Rows from block 6 of the encoder of a small masked image model, named by matrix and row number. Rows with one number belong to one neuron. Each number is 128 + 24 x the weight over its row's rms, rounded and kept within 0 to 255. All counts start at 0.
Before each neuron's rows are labels from the 100 images, of 14848, where the neuron reaches its highest value: "top examples" is what is common among them. Only what is clearly more common there than usual is listed. The data: views of escape-time and Newton fractals. In brackets: how many of the 100.
# fc1: MLP up (encoder.blocks.6.mlp.fc1.weight, 384x192), inputs 64-127
# fc2: MLP down (encoder.blocks.6.mlp.fc2.weight, 192x384, transposed), outputs 64-127

top examples: tricorn (48)
fc1.129 [128 164 111 118 136  87 125 138 115 162 139 109 122 136  97 134 158 119 106 147 113 152 150 131 175 123 135 105 140 158 111 133 115 126  92 192 144 113 133 129 163 159 135 137 104 139 113 141 108 179 127 140 127 130 155 100 131 131 128 122 118 105 123 139]
fc2.129 [139 103 163 151 123 123 128 111 111  92 121 130 149  62 124 121 102 149 126  87 128 131 166 125  89 118 115  97 162 127 136 126 118 115 107  97 118 108 122 106 138  99 127 123 113 134 104 100 137  69 149  86 130 131  80 123 167 115 109 106 120 176 131 119]

top examples: sine Julia set (42); grey (39)
fc1.79 [145 148 144 162 145 107 132 151 124 161 136 121 156 127 145 115 135  84 173 130 115 137 118 148 159  96  99 145 158 130 155 156 141 115 102 125 146 110 128 168 153 150 142 125  98  90 162 143 109 120 135 119 105 137 155 129 136  97 136 137 129 125  54 140]
fc2.79 [117 131 124 116 130 138 151 115 117 121 122 159 142  78 112 108 148 167  75 108 164 122 127 132 126 105 116  79 123 108 132 150 127 133 134 157 178 141 140  96 128 132 124 127 114 148 127 104 120 140 114 105 134 156  86 123 146 190 119 112 113 114 201 150]

top examples: Julia set (29)
fc1.157 [114 126 155 135 122 105 104 146  96 115 132 140 119 102 117 156 129 131 146 142 151 149 118 117 154 148 191 157 129 105 151 168 163  99 114 113 150 104 165 143 105 107 121 116 114 175 138 161 131  97 102 109 122 165 129 124 149  93 105 195  98 120  81 109]
fc2.157 [166 144 128 167 131 130 106 159 110 149 127 138 114 172 158 105 117 156 131 138 147 166 102 129 101 124  89 116 158 168 179 151  72 162 114  88 126 101  96 144 135  94 127 127 140 178 116 130 145 158 105 173 126 108 144 111 110 173 145 126 143 100 126 128]

top examples: grey (50); Newton basins of five roots (40)
fc1.65 [146 119 159 142 153 142 121 166 131 135 151 112 119 117  79 134 138 129 129 174 107 109 131 152 144  93  94  97 138  99 124 121 157 136 108 127 159 107 135 150 160 126 135  99 107 102 124 151 109 143 122 100 139 138 104 125 112  86  96 172 149 113  68 150]
fc2.65 [112 118 140 148 127 126 151 135 133 145 138 103 136  90 107 144 148 136 117 101 112 115  97 129 105 130  93 124 141  93 110 107  85 158 126 136 145 130  95 137 142 124 122  97 144 126 154 132 150 177 120 164 127 118 125  95 150 130 149 126 143 172 138 149]

top examples: vivid (68); Newton basins of three roots (30)
fc1.45 [123 165 129 150 106 139 150 142 139 150 121 140 123 158 129 133 128 197 133 137 110 156 144 107 125 177 145 186 102 165 112 155 118 114 107 160 132 139 141 143  92 123 121 125 133 109 132 146 135 135 128 126 161  97 158 153 126 145 159 118  96 108 139 118]
fc2.45 [164  96 121 165 126 143 129 147 107 126 106 134 107 104 148 134 132 101 170 125 141 124 132 130 153 184 147  74 146 123 116 144 100 145 156  99 107 150 139 106 112 144 123 135 178 155 112 122 149 114 160 124 131 102 147 159 135 156 170 123 109  73 156 140]

top examples: close-up (47); Newton basins of three roots (29)
fc1.379 [114 148 103 151 126  75 126 144 161  70 106  99 180 114 137 144 116  95 100  97 170 103 133 138 114 116 135 163 145 120 169 146 142 112 136 115 136 151 127  93 122 138 187 112 137 133 120 160 117 122 119 154 116 147  48 146 130  91 130 110 124 123 120 150]
fc2.379 [131  95 166 112 127 101 139 129 131  56 130 105 162  69 107 142 121 112 114 126  94 134 134 125 121 168 184  77 162 118 123  90 125 118 164  67 116 106 132 153 128 178 178 155 129 141 113 134 140 128 146  96 124 100 138 178 121 107 125 139 106 104 112 116]

top examples: cubic Julia set (29)
fc1.302 [166 137 145  98 131 123 150 160 139 106 130 106 128  88 124 145 112 138 101 113 136 168 148 111 175 140 145  95 125 138 140 182 147  83 138  81 162 140 103 116 116 140 154 193  94 157 130 124 124 126 112 120 121 107  91 145 112 135  85 132 132 134 110 115]
fc2.302 [129 152 109 123 131 110 117 120 111 150 121 118 100 136  93  75 140  89 151 119 151 162  83 121 146 146 161 177  99 143 126 161 149 105  97 168 133 142 153 155 118 146 125 166  75 136 124 124 135  82 124 123 128 131 129 109 138 109 119 118 139 153 160  87]

top examples: dark (53)
fc1.338 [142 188  93 141 123 182 127  74 134 118 120  63 114 130 123 124 145  88 160 110 104 140 102 157 145 119 127 123 163 145 111 131 142 113 119 131 165 133 121 146 111 100 145 158 126 132 158 151  93 139 154 155 152 176 100 187 121 110 111 112 134 172 133 130]
fc2.338 [ 90 132 140  98 133 131 108 184 133 153 111  88 136  79 130 134 149 168 115 112 143 100 107 135 131 134 159 104 152 141 141  89 131  96 114 133 138 105 111  97 104  95 169 185 111 126  81 167  95 168 156 146 130 166 146 152  86 159 123 164 137 120 134 148]

top examples: tricorn (65); pastel (44)
fc1.33 [133 150 126 118 133 120 129  95 125 115 131  67 155 109 145 118 143 148 128 122 120 145 139 151 148 109  73 114 165 150 155 115 127 120 132 119 159 136  91 110 140 120 148 158 142 159  85 159 106 142 155 156 158  95 174 130 129 122 147 123 148 108 128 123]
fc2.33 [ 98 109 114 109 128  95 121 144 140 103 121 188 185 169  95 187 129 158 151 134 155 125  97 131 144 147 154 126 110 132 143 127 141 105 109 105 117 122 146 171 120 133 141 114 112 105 125 115 120 136 106 110 127 116  86 136 147  83 123 142 116 153 131 126]

top examples: dark (37); grey (36)
fc1.120 [123 121 121 173 140  79 140 141 142 115 118 115 141 123 104  96 110 166 155 151 124 116 120 116 152 139  93 152 160 167 146 130 130 137 131 112 149 105 144 178 110 133 156 106 114 132 128 192 113 101 141 139 131  81  95 152  97 101 133 163 105 115  95 115]
fc2.120 [129 117 143 152 126 141 158 152 103 144 113 134 144 130 162 112 148 104 144 140 120 136 150 125  99 158 131 126 105 120 132  81 136 103 130 117 143 134 109 147  95 135 140  83 129 154 109 116 140 139 118 125 137 134 148 163  91 123  97 141 126 161 129  59]

top examples: Julia set (28)
fc1.41 [133 184 119 176 152 121 133 114 120 108 120  84 114 103 187 139 151 130  99 100  91 119 107 161 106 106 104 130 130 122 139 157 122 114 110 150 126 102 132 117 132 159 139 151 132 148 101 151 133  99 141 163 143 120 111 130 112 168  97 143 121 112 131 162]
fc2.41 [132 167 199 114 124 133  97 149 147 143 139 147 137 129 122  78 159 195 164 120 171 161 108 132 136 131 144 151 140 145 122 115  95 135 129 154 124 138 144 138 162 118 103 156 118 117 145 133 131 125 112  63 135 151  91 130  96 126 100 108 117 155 143 121]

top examples: pastel (54); Julia set (25)
fc1.91 [150  90 153 133 134  83 132 124 164 156 152 132 163 158 155 160 136  96 144 142 154 140 147 127 184 108 159 110 144 102 123 146 124 138 132 120 124 132 120 113 152 135 176 150 110 113 109 167 105 139 135 151 146  84 161 117 154  80 110 122 109 115 132 122]
fc2.91 [136 123 119 130 130 166 119 112  82 114 118 111 132 105 118 120 126 157 129 144 101 117  84 132 128 152 112 119 145 158 132 113 120  96 134 154 110  93 145 141 130 124  83 110 150 144 125 114 116  90 146 102 120 167  93 177 113 133 149 150 156 136 143 140]

top examples: grey (49); pastel (45)
fc1.36 [167 144 155 110  98 121 113 125 134 135 124  87 132 130 135 120 141 120 126 134 121 147 177 111 156 126  82 115 117 119 127  94 112 113 117 181 169 131  95 141 141  87 128 123 145 114 114 136 119 149 130 168 129 116 122 136 110 120 135 150 129 105  80  88]
fc2.36 [ 85 117 130 151 131 113 137 112 125 109 130 178 152 149 119 141  78 149 163 118 111 109  65 136 107 125 183 136 164 101  87 173 134 120 135 107 121 128 165 144 138 129 157 154 135 135 137 134 140 121 115 123 135 133 141 142 158 140 106  99 126 153 144 181]

top examples: dark (39)
fc1.217 [128 215 140 165 134  96 124 112 108 125 140  96 103 115 119 123 114  76 138 103 139 150 129 144  73 131 116 178 178 138 141 132 129 149 106 123 102 116 148 123 125 121 132 128 144 138 136 118 122 122 120 149  89 104 111 123 108 130 105 104 156 190  73 122]
fc2.217 [132 113 130 125 132 136 138 143  78 129 112 124 134 174 173 102 157 150 129 145 140 146 160 134 119 138 121 101 154 113 102  82 119  99 126 103  76 109 149  75  95 116 128 155 146 135 123 101 152 113 110 137 129 139 158 128 122 112 100 159 140 126  92 133]

top examples: grey (43); Newton basins of three roots (38)
fc1.26 [122 163 174 117 125  97 145 153 132 117 127 109 172 126 125 104  85 143 115 142 131 105 126 112  98 142 146 121 121  86 130 127 155 116 115 133 138 151 116 140 132 145 129 127 117  98 130 179 120  67 113 115 129 113  89 120 128 148  88  95 123 110 102 140]
fc2.26 [113 123 103 102 125 137 181 144 126 100 130 122 109 111 114 158  97 135 127 122 133 147 134 126 117 136 153 120 108 143 104 136 155  89 151 126 111 139 128 175 155 133 101 125 117  92  82 121 130 108 139 148 126 108  83 144 127 112  97  78  97 151 143 140]

top examples: burning ship (46)
fc1.327 [139 187 170 133 110 125 134 135 128 136 138 129 145 157 169 126 118 108 121 101 133 127 126 106  95 101 129  79 142 102 123 151 147 124 109 162 113 132  84 102 157 146 133 127 135 115 125 128 131 120 134 185 125 108 112 128 146 158 113 148 122 176 163 131]
fc2.327 [141 148 165 148 127  94 115 135 132 125 122 141 136  80  82 119  96 175 137 186 158 133 112 130 136 132 122 155 168 142 138 105 152 115 116 125 125 100 146  90 109  95 104 131 129 175 150 118 130 132 117 127 127  82 113 153 145 112 119 140 125 130 182 130]

top examples: cubic Julia set (27)
fc1.193 [138  98 110 159 113 131 132 146 128 146 135 128 155 162 148 156  99  80 137 116 129 123 129 125 167 167 162 145 136 169 113 170  96 107 127 106 132 176 127 123  89 137 128 184 131 115  94 127 131  99 160 107 156 114 105 135 116 120 107 145  94 131 106 121]
fc2.193 [150 129 177  51 130 166 113 117 111 104 124 145 134 109  49 161 106 116 126 122 164 148 145 131 128 155  92 100 110 129 104 170  97 107 123 113 149 180 131 141 109 160 124 138 141 118 128 135 138 149 133 153 124 140 146 141 140 148 129 113  96 123 131 116]

top examples: grey (35)
fc1.181 [133 146 144 107 121 144 170 156 109 163 140 131 104 133 153 174 121 174 144 116 121 149 116 137  94 106 184  92 117 131 120 132 119 111 137 109 130 128  70 148 135  86 114 102 116  95  99 122 116 127 141 111 146 192 145  97 129 144 134 160 140 145  98 116]
fc2.181 [118 112 118 135 123 134  82  92 141 113 142 106 179 135  95  87 101  97 128 149 143 109 155 126 171 142  87 145 159 129 142 161 124 123 116 148 128 138 168 116  99 147 119 153  93 154 151 124 154 140 111 134 136  71  92 160 146 106 139  87  74 108 163 117]

top examples: grey (45); pastel (39); Julia set (27)
fc1.54 [120 138 116 195 131 131  99 125 128 127 113  96 148 164  96 174 184 111 119 129  99 159 114 114 100 119 103 161 117 133 126 109  95 147 155 150 116 170 139 139 139 156 121 123 169 139  94 156 144 110 164 141 135 135  76 141 158 110  83 137 148 123 132 123]
fc2.54 [123  82 123 155 128 136  85 135 107 142 126 141  92 147 144 144 142 194 106 117 131 136  84 128  79 129 117 137 131 102 153 132 106 156 100  95 125 155 127 153 115 145 112 124 148 137 222 145 138 100 123 106 125 152 144 132 139 124 115 160 158  69 117 120]

top examples: vivid (90)
fc1.97 [121 122  81 121 147 117 143 142 129  82 121 124 146 111 160 135  81  97  62 151 131 101 111 122 112 119 129 144 132 142 122 134 108  91 109 131 187 135 153 140 137 150 156 135 115 119 126 122 145 122 112 150 128 126 129 147 134  82  91 133 140  82 114 125]
fc2.97 [177 116 186  68 123 163 129 131 148 143 145  99 129 141  82  94 148 164 193 146 153 169 142 126 136 155 116  97 116 141 117 111 154 181 146 133  77 170  74 101 117 103 102 149 121 123 144 138 107 131 165 105 135 129 128 117 108 122 132 152 121 170 110 138]

top examples: cubic Julia set (38); Julia set (30); sine Julia set (26)
fc1.211 [143 112 102 107 123 100 129 124 126 126 125 117 132  99 134  98 160 109 163 146  91 161 116 170 140 117 117 122 188 129 151 155 166 117 122 117 196 123 134 141 132 130 141 171 120 144 114 117 110  95 127 159  91 154 130 152 146 111 137 105 132 129 111 122]
fc2.211 [141 117 156 107 131 130 146 128 125 115 123 142 133 138  99 114 172 176 126 149 153 111 147 131 136 135 122 145  95  93 125 132 106 125 138  88 138 153 125 156 127 140 134 103 124 157 143 161 127 136 132 131 127 137 129 165 112 191 126 108 108 123 101 136]

top examples: pastel (75)
fc1.50 [191 152  78 144 119 148 152 120 111 104 130 105 125 102 129 155 101  83 130 125 116 130 126 154 138 132 104 165 117 145 179 160 169 112 144  98 175 131 138 127 139 199 108  94 154 144 117 126 173 134 123 113  80 119 110 122 149  87 149 128  70 155  96 112]
fc2.50 [145 147 108  98 129  96 105 126 135 128 131 120 136 125 138 162 122 142 111 142  97  96 112 128 194 141 134 100 118  68 154 144 128 123 135 120  66 119 152 167 138 180 145 132 113 115  84  89 148 135 121  56 123 155 131 113 102  68 137 146 132 102 159 125]

top examples: vivid (68)
fc1.155 [107 141 117 126 117 125 137 120 190 138 182  98 150  94 112  91 128 119 176 127  69 128 180 125 148 124 110 134 134 180 162 153 128 117 112 140 146 133  67  85 119 104 126 119 149 118  94 110 107 169 124 121 105 142 119  96 155 109 119 114 127 159 101 141]
fc2.155 [110  92 179  64 127 112 124  92 148 134 139 113 104  62 143 122 126 151 108 157 163 135 159 127  99 121 136 161  92 104 157 131 168 128  92 131 120 118 165 156 122 131 117 115 125 123 144 183 109  73 131 132 124 115 173  95 150 135 141  79 117 132 117 122]

top examples: sine Julia set (26)
fc1.333 [117 161 175 138 117 110 131 108 108 121 123  98 141 127 127 128 115  84 114 133  72 141 129 119 124 126 138 183 147 165 144 109 159 125 100 109  90 114  96 152 115 121 121 151 143 124 117  99 116 146 112 175 127 100 122 151 142 156 119 123 133 145 103 145]
fc2.333 [172 120 149 130 129 135 136 141 113  96 120 124 114 204 145 120 128 147 118 104 158 144 153 137 138 132 136 102 138 106 129 123 136 127  91 126  61  99 125 112  99 132 113 135  91 124 148 115 144  88 130 139 129 138 143 119 137 139  75 180 127 145 141 138]

top examples: burning ship (70)
fc1.345 [ 99 188 125 142 145 139 143 102 117 106 148 131 120 148 149 143 131  46 134 120 116 134 147 136 106 115 172 157 156 119 168 148 153 148 129 162 120 129 127 138 134 110 100 112 151 121 181 134 157  96 118 158 113  98 110 122 139 166 106 117 123 177 114 127]
fc2.345 [138 131 147 131 132 115 113 165 118 126 106 136 165 113 141 136 133 174 132 140 176 106  98 133 133 127  92 100 107  90 118 120 122  52 115 127  93 112 130 107 101 157 148 158 149 117  89  95 143 115 104 156 124 137 152 106 114  71 124 154 138 115 119 177]

top examples: vivid (59)
fc1.114 [161 172 120 187 120 126 129 126 127 157 108 122 108 123 113 150 123 172 171 114 123 140 148 108 132 134 115 152 115 151 116 139 110 150 116 119 155 110 138 158 148 152 135 147 124 123 138 125  94 152  99  75 147 124 120 150 128 121 139 134 143 147  90 103]
fc2.114 [140  85 113 101 128 135 113 147 110 117 122  93 129 116 154 137 109 102 126 154 128 117 166 128 124 128 125 136  73  79 146 147 138 168 133  92  94 157 127 101 154 177 136 113 146 137 129 120 102 142 129 140 136 127 163 149 109 138  99  93 159 103 120  82]

top examples: vivid (33)
fc1.171 [159 139 148 147 120  94 159 149 118  91  93 104 130 124 145 110 142  91 133 137 127 137 120 123 190 143 118 114 162 127 145 115 156 124 124 112 150 154 102 144  99 144 140 141 114 114 127 140 118 144 148 150 165 183  65 179 110 156 166 106 129  82 116 119]
fc2.171 [160 140 170  94 129 162 158 105 159 190 136 127 140 154 145  79 107 153 111 133 136 161 115 124 118 115 176 146  88 107  73 127 178 139 172 135  89 170  96 137 169 132 103 135 117  89 130 120 134 114 121 143 128 140  98 176 125 154 146 117 130 137  97 144]

top examples: burning ship (44)
fc1.296 [124 150  52 150 145 110 124 113 162  83 149 131 147 137 191 137 103  58  47 125 100 136 107 108 102 129 142 103  94 127 125 147 123 102 119 147 232 112 149 138 124 142 137 112 125 118 124 122 134 111 120 158 124  99  99 115 144 102 125 130 123 127 166 123]
fc2.296 [166 142 112 123 133 122 106 112 121 100 126 128 136 107 158 135 104 171  69 162 116 125 129 129 142 115 172 129 126 171  92 122  86  96 115 123 109 105 139 125 113  97 110 137 114 137 126 121 134 130 126 112 131 143 128 150 111  85 141 161 144 122 172 121]

top examples: sine Julia set (28)
fc1.310 [137 152  76 124 141  88 119 124 131 120 126 106 154 112 158 119 149 105 132 122 111 153 115  98 112 144 156 143 122  87 156 144 129 134 124 114 177 114 101 126 117 110 123  85 162 109 141 147 126 120 110 141 121 154  97 125 160 126 121  85 129 153 102 141]
fc2.310 [ 75  74 122 132 130 157 147 117 113 121 136 164 139 167 140 186 141 133 129 142 139 111 116 124 168 173 109 155 112 158  86 112 109 102 139 137 116  63 135 149  71 101 118 141  82 128  99  89 124 122 158 103 129 123 142 115 132 103 107 152 159  84 102 133]

top examples: grey (66); Newton basins of five roots (32)
fc1.55 [141 135 116 102 123 106 142 155 149 123 132 104 141 129 126 112  93 164 123 146 155  90 142 112 134 127 105 115 128  65 100 125 152 146 138 146 132 164  96 114 134  94 150 143 125 141  60 165 124 119 120 136 126 114  71 144 125  92 102 130 130 179 115 119]
fc2.55 [138 142 122 130 128 139 162 118 119  66 128 148 110 111  57 114 167  90 166 153 125 143 167 121 114 117 174 116 146 121 118 115 118 162 147 129 160 132 149 129 128  65 114 112 103 154  56 135 123 121 135 111 128 118  99 126 111 110 117 101 132 152 150 144]

top examples: vivid (56); warm (40)
fc1.48 [141 133 130 103 142 102 152 152 141 122 113 164 174 113 155 103 107 155 127 119 171 144 132 159 161 138 134 102 140 183 121 101 101 141  84 142 121 118 121 126 161 117 160 135 113 100 150 115 108 148  98 114 173 110 118 139 155 117 126 119 151 141 116  81]
fc2.48 [120 123 131 116 127 129  99 109 107 143 149  68  91 122  88 143 182 128 136 127 100 101  76 109  95 120 100 130 100 102 140 156 176 104 138 128 138 129 155 117  67 145  93 132 163 147 134 135 126  95 173 140 104 142 141 151 103 115 117 134 105 147 134 179]

top examples: cool (73)
fc1.261 [143 113  69 101 178 111 133 138 133 110 143  97 145  77 118 133 146  86 126 139 101 122 127  51 136 111  97 122 116 152 131 154 133 124  97 124 200 141 132 170 132 131 129 133 121 155 168 136 144 122 127 161 101 117 135 112 134 133 140 152 126 168 111 143]
fc2.261 [132 115 130 181 132 138 153  93 110 135 127 120 166 130 195 139 131 137 100 152 142 118 119 122 118  82 186  99  81 122 142 129 101 125 115 147 160 113 144 106 151 152 114 136 138 153 138 135 111  97 115 118 121 172 131 111  88 131 125 123 145  59 132 172]

top examples: cubic Julia set (28); Julia set (25)
fc1.378 [146 118  85 138 116  98 136 124 126 136 151 128 136  68 176 109 129 100 162 142  99 154  97 145 122 131 109 143 181 143 158 144 142 102  94  99 216 150 130 154 137 157 159 162 131 145 185 116 110  77 119 155  93 115 130 145 134 106 116  99 138 122 108 133]
fc2.378 [145 143  91 151 128 129 154 103 133 124 128 119 157 148  75  88 177 141 114 114 108 119 163 128 127 103 196 125 119 130 130 135 118 110 118 148 153 139 127 177 129 118 128  78 122 134 141 114 125 109 139 177 122 149  85 131 125 187 109 136 113 120 103 143]